A small contrastive image-text model, trained from scratch.
Model: 64-pixel images, encoder arch resnet, encoder norm batchnorm, encoder activation silu, encoder depths [2, 2, 2, 2], encoder widths [64, 128, 256, 512], text encoder width 256, text encoder layers 7, text encoder norm layernorm, text encoder activation gelu.
Training: adamw at rate 0.00086, 18800 steps, batches of 256.
Data: 195000 training examples, 24.7 epochs.
Rows from block 3 of the image encoder of a small contrastive image-text model, named by matrix and row number. Rows with one number belong to one channel. Each number is 128 + 24 x the weight over its row's rms, rounded and kept within 0 to 255. All counts start at 0.
After each channel's rows are labels from the 100 images, of 14848, where the channel reaches its highest value: "strongest on" is what is common among them. Only what is clearly more common there than usual is listed. The data: scattered letters and digits in many colours. In brackets: how many of the 100, against the usual share in percent.
# convs0: first 3x3 conv (encoder.blocks.3.convs.0.weight, 128x128x3x3, each kernel summed), inputs 0-42
# convs1: second 3x3 conv (encoder.blocks.3.convs.1.weight, 128x128x3x3, transposed, each kernel summed), outputs 0-42

convs0.54 [128 117 117 124  99 151 120 110  96 144 142 109 124 165 107 127 121 117 125 100 135 169 130 105 159 123 112 135 110 118 130 125 131 103 129 142 127 115 121 112 117 122 131]
convs1.54 [136 134 127 129 142 130 134 132 145 121 103 123 133 109 136 132 119 128 129 120 124  46 129 193 109 124 127 129 126 131 130 127 130 129 131 124 128 117 138 145 131 120 141]
strongest on: blue (65 vs 20); black (57 vs 19.7); brown (54 vs 19.8); purple (47 vs 19.6)

convs0.111 [118  71 137 140 130 138 128  88 110 147 137 147 136 137  97 120  62 145 146  60 135 142  91 146 132 116 153 100 119  54 157 127 146 167 135 149 144 147 104 144 117  83 103]
convs1.111 [143 136 136  88 104 109  80 130 158 107 103 126 130 127 113  94 120 129 105 127 128 108 144  89 117 129  60 135 123 137 118 114 141 126  94 118 125 124 128 111 122 129 130]
strongest on: count: one (45 vs 17.2); the character 2 (38 vs 9.1); largest: 2 (36 vs 3); the character E (25 vs 8.9)

convs0.71 [118  80  79 108 101 143  91  71  90 171 139 162 119 139 113 113 123 111  93  98 183 150 111 158 145 117 131 131  98 145 125  59  80 103 114 143 102  94 122 142 113 164 119]
convs1.71 [104 146 119 106  87  69  96 125 133  86  90 154 119 116 134 101 133 137 112 140 115 101 164  46 117 136 140 132 122  98  80 122 149 150 130 105 138 156 150 129 120 127 100]
strongest on: the character Z (42 vs 9.3); the character 2 (39 vs 9.1); largest: 2 (36 vs 3); largest: Z (31 vs 2.7)

convs0.34 [125 125 133  69 117 128  36 102 118 126 124 122  98 123 118  92 169 126  70 125 128 119  71 138 128 156  69 107 102 115 126 134 110 120 107 143 149 152 114 128  95 143 126]
convs1.34 [129 125 146 152 106 125 155  86 109  98 127 171 139 121 149 153  99 138 108 119 110 121 119 126 118  89 113 161 122 119 103 140  74  93  95  90 118 137 133 125 102 132  35]
strongest on: the character N (43 vs 9.7); count: one (39 vs 17.2); largest: N (33 vs 2.9); the character Y (27 vs 9.1)

convs0.82 [157 121 139  69 108 128 120 145 122 132 118 117 132 125 150 174  85 136 195 128 144 124 121 137 116 128 123 166  95 209  95 143 164 142 180 154 131 152 149 131 131 130 212]
convs1.82 [119 129  96 126 130 127 126 117 119 127 127  76 127 125 126 113 118 123 127 118  81 119 126 128 129 124 127 127 126 115 126 129 128 132 126 129 128 132 124 127 128 128 129]
strongest on: count: one (71 vs 17.2)

convs0.100 [132 132  88 121 134 134 127 128  97 132 130 160 145 130 137 103 122  99 142 150 131 131  70 142 129 112 133  94 146 122 112  64 155  73 120 134 146 138 134 137 117 144  57]
convs1.100 [148 138 105 116  87 133 131  90 144 116 118 115 140 121  82 117 126  86  77 114 116 114 138 112 124 161  96 118 114 108 135 181 123 147  96 160 141 114 126  97 129  72 137]
strongest on: the character E (37 vs 8.9); largest: E (32 vs 2.7)

convs0.105 [ 86  93 122 105 130 131 121  87 155 148 120 137 137 120 130 122 157 111 122 124 106 130 126 132 137 144 162  67 148 153 109 112 108  89 138 121 121  75  68 149 150 100  66]
convs1.105 [147 105 134  87 113 117 122 121  63 119 115 176 127 109 101  81 125 124 120 148 114 120 130 109 120 128 129 126 103  72 123 142 136 139 124  89 123 147 143 131 125 128  90]
strongest on: yellow (40 vs 19.5)

convs0.63 [138 135 126 119  84 107 104 104 125 113 116 114 129  46 116 119 123 118 110 130 126 124 132 119 143 117 106 123 122 131 115 134 127 110 123 171 116 128 124   0 154  98 128]
convs1.63 [128 135 151 126 119 148 142 128 124  85  98 122 132 137 126 144 123 134 133 140 123 107 140 168  71 134 145 123 119 150 136 122 122 139 133 117 108 109 133 185 132 142 161]
strongest on: black (77 vs 19.7); blue (52 vs 20); the character N (28 vs 9.7); the character V (25 vs 9)

convs0.2 [130 139 127 129  91 127 125 101 115 130 174 110 130  51 116 118 125 113 131 118 123 134 124 107 151 118 114 127 125 119 136 126 119 128 134 165 115 119 119   0 138 129 125]
convs1.2 [131 140 133 131  88 135 138 132 134 117  68 131 137 111 129 130 120 132 129 133 126  92 136 160  54 134 135 121 128 138 129 125 133 132 134 116 130 122 134 178 132 129 131]
strongest on: orange (76 vs 19.3); pink (41 vs 19.8); count: six (36 vs 16.3)

convs0.44 [128 125  81  94 115 133 102 110 109 129 131  90 108 127 129  97 122 136  77 104  96 130 125 109 127 153 107 174 133 131 133 182 107 134 150 132 149 128 142 134 113 155 135]
convs1.44 [121 132  92 164 102 131 140 135 133 114 135 123 122 117 122 120 125 139 131 127 109  99  75 129 129  89 159  98 115 115 134  88 137  63 173 133 160 128 112 134 142  96 130]
strongest on: the character M (68 vs 9.4); largest: M (67 vs 3); count: one (51 vs 17.2); the character W (25 vs 9.5)

convs0.83 [126 146 129 124  96 108 126 124 113 178   0 112 125  61 131 127 126 136 124  97 129 163 115 132 111 123 118 129 117 126 136 122 132 126 127 168 125 124 111 198 135 130 129]
convs1.83 [133 134 136 134  94 151 143 135 127  69 177 125 129 127 129 123 128 132 135 128 129 105 127  72 138 138 136 121 129 134 127 135 130 126 130 132 140 121 126  46 136 133 130]
strongest on: purple (83 vs 19.6); black (64 vs 19.7); blue (53 vs 20); count: six (42 vs 16.3)

convs0.31 [115 108 128  98 134 131 123 102 141 158 138 130 139 136 144 160  67 101 139  96 157 142 137 146 135 137 117 133   9 133 102  74 138 108 129 130 117  89 114 135  87 132 137]
convs1.31 [129 131  80 102 108 118 131 131 132 129 120 112 135 134  83  92 124 128 119 120  95 120 128 129 137 155 159 135 165  67 111 157 130 187  96 123 136 166 164 130 108 138 136]
strongest on: the character 4 (59 vs 9.3); largest: 4 (58 vs 3); the character J (36 vs 9); largest: J (29 vs 2.7)

convs0.104 [124  93 141 159 112 162 136 124 130 191 195 125 128 186 111 131 124 128 135 135 127 203 130 128 140 122 116 130 128 121 133 126 128 134 134 133 124 136 101 215 144 121 120]
convs1.104 [130 122 126 126 110  64 125 129 129  65  53 131 133  73 125 125 131 128 132 130 124  59 126 109  72 128 129 136 122 135 126 134 133 130 128 131 132 130 135  75 131 131 123]
strongest on: purple (67 vs 19.6); count: six (37 vs 16.3); the character C (31 vs 9.6)

convs0.79 [130 152 129 131 122  34 132 124 114 121 131 129 126   0 121 124 130 120 118 126 129 122 123 122 133 127 112 131 125 120 128 135 128 127 128 150 132 129 110 160 126 119 118]
convs1.79 [129 129 133 131 119 237 129 130 131 118 103 124 131 255 132 133 132 126 126 134 126 127 135 121 109 132 130 127 120 131 131 134 127 131 130 126 132 130 138 117 137 127 146]
strongest on: green (83 vs 39.1); the character N (35 vs 9.7); the character M (31 vs 9.4)

convs0.40 [132 137 126 124 113 103 106 122 128  86 127 113 127  95 121 125 113 119 126 130 140   0 124 137 187 115 120 116 111 125 123 108 136 114 112 150 123 117 121 183 127 127 113]
convs1.40 [129 145 132 130 127 132 164 136 121 133 122 119 132 132 131 124 126 129 131 131 129 176 131  96   6 132 135 129 132 134 134 130 125 125 134 134 135 141 137 103 138 142 128]
strongest on: black (56 vs 19.7); brown (43 vs 19.8)

convs0.5 [127 116 129 131 130 163 125 122 129 146 181 131 128 189 131 126 123 131 127 125 126 161 131 138 166 122 115 127 129 130 133 122 124 132 128 136 125 125 116   0 147 129 128]
convs1.5 [133 125 127 128 103  65 129 131 125  88  55 134 130  84 129 120 127 125 132 128 133 102 128 124  87 126 127 132 118 131 128 128 132 127 130 135 129 128 128   0 128 134 128]
strongest on: blue (43 vs 20); orange (40 vs 19.3); count: six (37 vs 16.3); the character 3 (26 vs 9)

convs0.10 [139 144 113 116 130 136 126 153 132 122 129 127 133 113 132 138 118 116 138 137 152 132 136 140 131  86 155  93  86 108 117  13 113  92 190 141  91 109 146 128 150 165 117]
convs1.10 [ 78 113 120 133 102 102 105  71 168 131 121 175 128 116 123 110 141 125 144 147 135 140 139 104 100 122 115 114 139 108 110 117 135  73  86 139 110  92  65 130  87 125 126]
strongest on: the character X (95 vs 9.4); largest: X (89 vs 2.9); count: one (44 vs 17.2)

convs0.45 [133 141 106 120 118 124 110 108 112  47 148 107 124 123 121  99 125 105 120 144 141   0 125 120 140 136 129 121 117 121 127 131 129 125 122 153 133 116 112 143 141 127 115]
convs1.45 [136 154 143 131 117  39 140 131 131 174  59 108 122  84 137 138 106 127 143 127 104 188 127 113 102 134 156 128 130 138 140 128 134 125 140 134 134 124 159 120 162 143 151]
strongest on: teal (98 vs 40); count: six (47 vs 16.3); the character M (29 vs 9.4)

convs0.16 [138 149 149 137 131 128 163  85 127 108 127 113 136 122 114 143 113 158 102 127 144 128 103 152 123  88 117  74  84  80 167 103 135 151 158 140 156 121 111 130 167 144  94]
convs1.16 [ 71 153 109 108 106 120  83 153 163 131 124 122 120 133 125 133 142  91 154 142 124 130 166 115 123 155 143  77  96 120 115  46 130 116 171 111 105 125 104 124 119 138 126]
strongest on: the character 2 (49 vs 9.1); count: one (45 vs 17.2); largest: 2 (43 vs 3); the character L (27 vs 9.2)

convs0.8 [116 140 150 101  92 132 138 119  79 126 101 119 115 149 105 115  97 108 115 121 127 127 117 119 100  96 110 114 108  92 100 100 106 120 116 142 110 122  78 136 137 114 126]
convs1.8 [134 136 130 132 139 103 156 136 143 122  60 146 125 123 148 130 139 143 124 128 143 128 133 158 120 140 135 127 123 129 163 151 148 135 143 121 132 126 146 128 134 138 127]
strongest on: blue (45 vs 20); the character L (25 vs 9.2)

convs0.4 [127 134 113 132 122 120 106 113  98 114 109  92 137 111 106 124 141 103  87  78 134 120  98 141 126 118 115 119 102 137 108 132 151 120  95 149 151  99 125 128 110 125  93]
convs1.4 [ 83 117 156 125  79 158 145 162 158 126 143 103 106 142 133 164 153 168 150 120  97 138 137 134 112 128 118 116 175 120 133 119  46 153 126 135 116 116 118 139 146 124 159]
strongest on: the character Y (37 vs 9.1); the character X (33 vs 9.4); largest: Y (28 vs 2.7); largest: X (27 vs 2.9)

convs0.43 [141 120 100 136 147 135 102 120 107 110 116  89 132 127 117 138 102  52 117  99 114 117 115 126 122 100  94 104 100 114 140 115 142 113 107 124 129 137 155 114 130 152 132]
convs1.43 [111 124 130 126  45 137 136 138 121 151 148 130 119 133 120 117 120 191 110 131 131 137 126 119 137 131 119  54 173 123 117 105 109 128 141 135 116  73  99 124 130 111 114]
strongest on: the character A (49 vs 9.4); largest: A (46 vs 2.8); the character M (30 vs 9.4)

convs0.21 [127 129 127 128 107 156 120 118 112 148 153 116 125 161 127 122 125 120 127  99 125 180 121 104 143 130 114 131 122 121 136 126 119 124 129 140 123 101 109 131 135 127 126]
convs1.21 [135 132 124 133 112  99 132 132 130 108  97 128 129 104 128 118 126 129 129 117 130   5 136 155  71 134 132 125 126 136 126 133 132 130 131 135 127 124 137 125 128 128 128]
strongest on: black (92 vs 19.7); purple (51 vs 19.6); blue (47 vs 20); brown (40 vs 19.8)

convs0.67 [120 110 130 100 133 137 102 119  67 120 119 108 115 131 114 138  81 102 112 104 128 125  98 121 117 111  86 147  79 153 110 139 119 130 108 109 142 165 137 138 124 137 153]
convs1.67 [121 128 144 121  24 126 138 144 146 142 118 110 108 136 134 134 132 134 119 114 114 119 121 141 152 121 132  19 183 134 143  87 119 126 133 135 118  85 122 127 135 106 140]
strongest on: the character W (34 vs 9.5)

convs0.19 [ 88 113 138 128  95 126 137 123 107 143 129 156 108 122 147 124  72 125 127 110 170 130 126 143 136 142 113 141  44 128 116 126 145 134 116 126 110 147 140 130 106 130 110]
convs1.19 [157 118  56 148 132 119 154 130 135 123 122 142  84 112 168 155 128 125 121 102 109 135 103 123 134 125 137  96 180 126 123  70 136 114 115  64 102 146 122 121 133 108 132]
strongest on: count: one (40 vs 17.2); the character Y (33 vs 9.1); largest: Y (26 vs 2.7); the character P (25 vs 9.5)

convs0.53 [128 117 155  99 117 112 110 121 109 131 140  97 109 130 112 131 137 126 112  64  99 128 139 124 127 130 108 117 175 115 123 100 107 122 123 118 110  75 127 147 187  73 126]
convs1.53 [111 104  86 128 134 109 152 118 154  95  80 142 129  96 134 111 110 139 132 114 120 123 129 117 101 126 109 147  85 129 154 143 127 150 136 106 130 135 162 127 102 143 118]
strongest on: the character C (32 vs 9.6)

convs0.124 [125 118 116 136 137 122 119  85 103 128 127  83 138 131 132  94 144 108 138 173 125 139 115 136 121 142 150 121 135 126 140 158 116 113 132 137 134  93  74 121 147 133  78]
convs1.124 [140 130 128 140 113 127 133 117 106 121 116 133  93 125 114  84 127 146 117 123 126 118  90 134 111 107 139  81  52 137 135  90  80 168 143 147  80 140  86 131  98 122 178]
strongest on: the character S (61 vs 9.3); largest: S (61 vs 2.9); count: one (37 vs 17.2)

convs0.101 [146 114 120  87 139 138  87  74 112 145 147  95 117 138 103 149  83  40  73  89 165 132 129 128 132 111 103 134  78 114 137 123 137 104  83 125 132  96 121 126 103 136 133]
convs1.101 [ 79 144 136 132 117 109  94 176 155 115 127 121 104 108  87 141 117 132 132 155 151 113 156  93 117 138 159 119 139 113 130 117 124 153 111 138  97 148 173 113 146 134 121]
strongest on: the character Z (35 vs 9.3); the character 7 (28 vs 9.1); largest: Z (25 vs 2.7)

convs0.65 [154 101  95 132 127 130 146 124 117 136 135 133 124 129 130 132  20  66 142 131 139 130 121 147 125  97 143 135 101 106 142  71 135 117 131 136 145 136 131 120 128 140  81]
convs1.65 [ 80  81 138 107 110  97 108 119 142  89 109 163 135 115 114 140 138 139 120 110 134 118 126 129 118 123 104 137 102 127  92 127 119 138 107 131 141  67 134 135  68 116 101]
strongest on: the character Z (56 vs 9.3); the character 2 (40 vs 9.1)

convs0.39 [141 116 116 113 128 129  67 113 132 123 117 129 126 138  92 125  87 114 125 110 101 132  91 116 118 129 100 157 129 151  40 159 115 139  72 111 174 135 116 127 136 152 143]
convs1.39 [157 154 142 127  85 113 122 141 135 130 111 127  79 102 116 122 134 111 123 121 152 118 106 154 140 145 141  75 175 140 179 146 129 134 144 174 131  91  72 147 135 109 153]
strongest on: the character K (25 vs 9)

convs0.122 [155 108 140 171 134 134 137 137 138 145 153 163 129 173 122 133 124 133 126 154 178 157 129 153 150 137 121 128 146 130 131 121 133 154 128 183 147 126 117 188 153 109 128]
convs1.122 [131 118 126 109  83  74 129 122 117  46  90 159 129  91 121 116 131 118 141 132 128  94 125  81 103 113 128 154 103 130 126 135 130 137 130 123 128 129 132 110 123 131 107]
strongest on: the character W (38 vs 9.5)

convs0.14 [116 137  99  98 131 127 114  64 132 124 127 123 123 137 107 120 137 117 132 109 117 113  99 115 117 149 145  78 109 109 133 122  79 121 136 125 146 135  49 114 162  61  90]
convs1.14 [144 144 146  87  99 102  91 114 110 128 119 171 123 117 122 113  83 130 104 127 122 114 151 113 137 123  90 133 104  95 112 163 171 151 113 102 112  82 172 129 124 143  33]
strongest on: the character 2 (37 vs 9.1)

convs0.89 [164 126 103 113 140 129 140 144 121 118 134 119 121 130 122 107  81 105 102 118 139 120 126 126 127  88 148 111 110  58 132 109 119 146 126 119 120 147 139 112 140 118  64]
convs1.89 [120 100 123 118 113 105 125 102 159 100 124 218 139 128  91 140 150 125 100 117 136 126 120 130 120 124 110 136 120 121 107 135 128 138 112 129 154  61 146 130  91 125  93]
strongest on: blue (41 vs 20); the character 3 (25 vs 9)

convs0.24 [141 177 152 137  83 112 135 138  81 149 126 106 113  95 124 126 133 131 140 147 134 138 101 141 130 123 123 117 124 135 129 149 131 149 202 146 121 132  82 135 117 102 112]
convs1.24 [106  98 105 167 133 137 168 120 207 112 134 182 116 125 136 121 123 155  98 117 115 119 140 136 126  62  84 130 107 112 152 138  97 180 125 124 131 120 175 114  70 123 153]
strongest on: the character 1 (32 vs 9.2)

convs0.119 [135 133  83 128 150 146 132 112 133 125 140 113 142 139 163 103 155 125 121 127 111 126 103 150 138 149 134  79 108 125 147 107 101  34  82 129 132 104  86 139 103 108  91]
convs1.119 [151 118 117 137  73 113 144 127 144 130 108 143  86  96  53 114 121 126 109 126 135 104 106 124 119 140 153  32 121 155  96 124 167 135 180 134  74 131 123 123 159 117 149]
strongest on: the character S (68 vs 9.3); largest: S (54 vs 2.9); count: one (39 vs 17.2)

convs0.74 [117 143 149 143  91 102 136 139 138 131 116  47 104  99 144 134 144 115 146 160 126 126 122 134 108 127 128 118 158 128 141 166 134  89 138 110 125  79  76 119 123 110 109]
convs1.74 [ 80 130 116 156  97 141 154  98 127 123 130 133  97 137 160 144 129 128 113 103 112 129  78 135 120 100  98  86  57 137 124  71  88 112 134 153  64  98  86 129 104 105 132]
strongest on: the character O (36 vs 9.1)

convs0.35 [144 172  33 136 136 120 131 120 111 123 117 128 112 113 124  77 134 127  92 126 122 134 113 128 100 131 127 118 118 110 118 109 117 107 185 126 121 109 119 119 148 133 110]
convs1.35 [122 124 153 138  95 136 115 124 156 139 149 131 164 136 137 150 126 141 128 127  75 136 124 141 195 123 149 141 141 133 125 126 124 129 119 153 116 109 144 127 114 157 175]
strongest on: the character Y (54 vs 9.1)

convs0.25 [136 130 122 128 115 139 116  96 138 129 136 111 129 169 133 114 108 126 124 115 122 140 132 106 153 122 107 133 112 126 110 134 130 128 112 142 116  92 117   0 146 128 134]
convs1.25 [135 181 135 128  92  97 136 134 105 131  87 123 125  96 120 127 119 123 148 133 133  89 125 188  69 125 167 131 110 145 142 126 127 150 141 129 128 124 141 163 131 134 134]
strongest on: red (79 vs 39.4)

convs0.68 [128 133 122 124  71 135 118 104 120 141 145  99 129 112 125 119  99 128 124 105 131 165 126  99  71 116 108 128 113 120 121 130 123 130 130 156 129 122  98 134 146 128 129]
convs1.68 [133 134 133 129 102 120 135 142 125 108 114 146 139 116 135 138 130 131 123 132 147  75 138 183 193 131 133 131 128 127 129 132 133 135 144 108 128 118 127 132 127 132 136]
strongest on: blue (45 vs 20); the character 1 (26 vs 9.2)

convs0.121 [140 109 115 138  61 117 134 121 119 140 142  72 159 135  96 136 124  75 105 140 133 127  99 141 118 133  90 127  88 103 132 128 152 149 122 157  89 116  88 124 123 148 144]
convs1.121 [118 154  98 117 124 142 119 109 150 100 131 111 105 119 130  89 120 151 142  53 121  83 170 141 123 126 139 136 167 137  76 150 128 188 118  81 117 145 164 116 130 133 139]
strongest on: the character P (55 vs 9.5); largest: P (53 vs 2.8); count: one (41 vs 17.2); the character 2 (30 vs 9.1)

convs0.12 [119 138 105 113 146 119  96  75 136 149 134 126  79 126 126 121  87 131 123 200  88 135 111 142 141  97 125 111 121 147 104 126  87 134 138 124 144 125 109 129 153 130 132]
convs1.12 [153 138 144 119 118 115 140 169 160 163 109  80 141 133 118 148 117 117 102 138 116 149  91 143 140 166  79 121 152 145 124 128 138 120 165 141 148 146 109 125  50 142 157]
strongest on: the character Y (34 vs 9.1); largest: Y (33 vs 2.7)

convs0.92 [160 138  86 128 143 118 146 134 103 132 118  99 134 123 143 134 116 130 125 112 155 139  79 129 127 112 141 113  73 133 132  75 144 106 156 137 128  96  71 120 157 139  56]
convs1.92 [ 97 123 149 147 129 137  96 101 157 130 132 141 111 138 104 170 132 152 148 121  98 142 147 127 111 135 128 125 153 114 124 170 164 140 118 148 147 101 202 153 113 111 134]
strongest on: the character K (35 vs 9); the character P (35 vs 9.5); largest: P (26 vs 2.8); the character 2 (25 vs 9.1)

convs0.49 [118 124 117 129  90  96 128 144 129 107 131 111 115  94 140 138 110  70 137 107  62 137 138 130 123 128 139 122 117 109  87 143 109 100 154 114 128 149 124 112  92 141 125]
convs1.49 [137 152 119 118 122 161 114 106 153 113 116 155 131 172 132  75 129 109  74 133 134 125 119 174 141 112  83  53 117  91 113  72 184 120 144 123 134 121 136 147 114 129 176]
strongest on: pink (40 vs 19.8); the character C (28 vs 9.6); largest: C (26 vs 2.9)

convs0.66 [183 161 137 131 108 130 122 161 127 111 123  91 130 110 130 121  78 120 135 126 122 117 130 117 131  73 122  93  91 101 157 118 124 146 131 144  99 135 160  97 165 105 119]
convs1.66 [119  95 138 138 106 128 127 132 117  92 127 255 132 123 118 140 122 127 126 135 146 128 127 132 131 126 122 126 132 126 118 134 120 145 130 117 135  77 108 128 104 111 110]
strongest on: the character 7 (37 vs 9.1)

convs0.23 [131 152 126 126 106 169 122 123 124 140 143 123 128 147 124 119 124 127 117 125 128 125 122 117  95 121 117 127 125 124 115 127 126 127 124 139 128 116 108 190 145 121 124]
convs1.23 [122 129 144 130  84  93 128 130 129 129  84 129 131 126 127 138 127 120 134 124 125 129 129 162 151 133 142 127 138 132 128 132 123 122 132 141 125 124 122  48 132 132 143]
strongest on: teal (91 vs 40); count: six (45 vs 16.3); blue (43 vs 20)

convs0.114 [140 110 131 115 132 133 133 142 122 132 142 112 114 123 135 122  47 133 116 122 134 119 119 130 120  83 137  78 105  84 150  98 126 134 110 129 143 156 124 117 132 122  96]
convs1.114 [105  91 144 125 114 109 110 127 146  79 123 193 137 133 109 148 144 119 132  89 143 117 140 130 128 127 118 129 110 136 103 132 106 131 120 127 140  46 133 126 113 121  72]
strongest on: the character Z (37 vs 9.3)

convs0.87 [135 109 146 125 153 133 129 164 113 121 135 108 151 129 123 122 100  62 132 183 155 126 113 124 144 123 122 137 119 132 114  93 132 114 137 164 149 147 140 127 131 142 100]
convs1.87 [129  96 133 116 122 128  81 120 141 103 127 163 144 126 139 111 122 130 131 134 126 112 126  97 127  83 133 150 104 142  96 120 143 104 134 105 113 118 121 120 100 135 122]
strongest on: the character E (28 vs 8.9)

convs0.91 [114 171 144 166 121  92 159 139 158 108 103  85 117 111 129 121  67 128 156 157 108 106 116 116 127  90 101 144  86 178 139 100 126 140 150 145 128 108  47 108 149 164 167]
convs1.91 [133  83 100 123 131 126  63 125 118 108 123 142  96 122 122 117 124 118 120 106 122 123 111 127 123  93  84 137 143 135 107 132 137 123 130 167 117 124  75 129 110  88 132]
strongest on: count: one (46 vs 17.2); the character 2 (31 vs 9.1); the character R (28 vs 9.2); largest: 2 (27 vs 3)

convs0.109 [118 126 115 143 126 114 133 125 133 157 148 137 112   0  90 115 121 145 120 132 140 157 103 117  33 122 133 119 130 121 131 114 129 125 123 124 127 110 109 167 140 107 107]
convs1.109 [133 132 139 128 124  36 136 129 133  74 117 119 138   0 129 141 129 136 136 130 124 121 131 124  31 139 133 135 115 129 127 135 132 136 131 138 138 129 140 101 129 133 133]
strongest on: orange (74 vs 19.3)

convs0.84 [143 151 143 116 145 122 117 126 130 130 121 110 154 127 135 150 118 144  96 116 197 114 116 144 114  87 118  74 126  16 138  56 149 159 119 112  99 150 115 123 155 112 114]
convs1.84 [113 121 126 146 134 126 158  77 119 121 135 138  82 128  99 132 107 104 170 129  89 124 139 108 131 111 147 110 111 143 144 123 113  79  94 172 112 111 139 127 135 139 109]
strongest on: the character X (52 vs 9.4); count: one (51 vs 17.2); largest: X (50 vs 2.9); the character O (30 vs 9.1)

convs0.37 [138 159 122  97 136 136  95 147 143 132 139 105  79 122  97 138 113 117 129 149  75 123 117 138 138 137 107 117  88 124  55 132 158 128 157 119 128 116 129 118 127 104 128]
convs1.37 [132 115 130 147 125 113 167 112 125 122 111 138  54 126 103 134 134 130 134 138 161 120 122 132 148 109 127   0 144 112 127  48 135 144 137 125  55 116 117 118 113  86 154]
strongest on: the character 3 (26 vs 9); the character 5 (25 vs 9.3)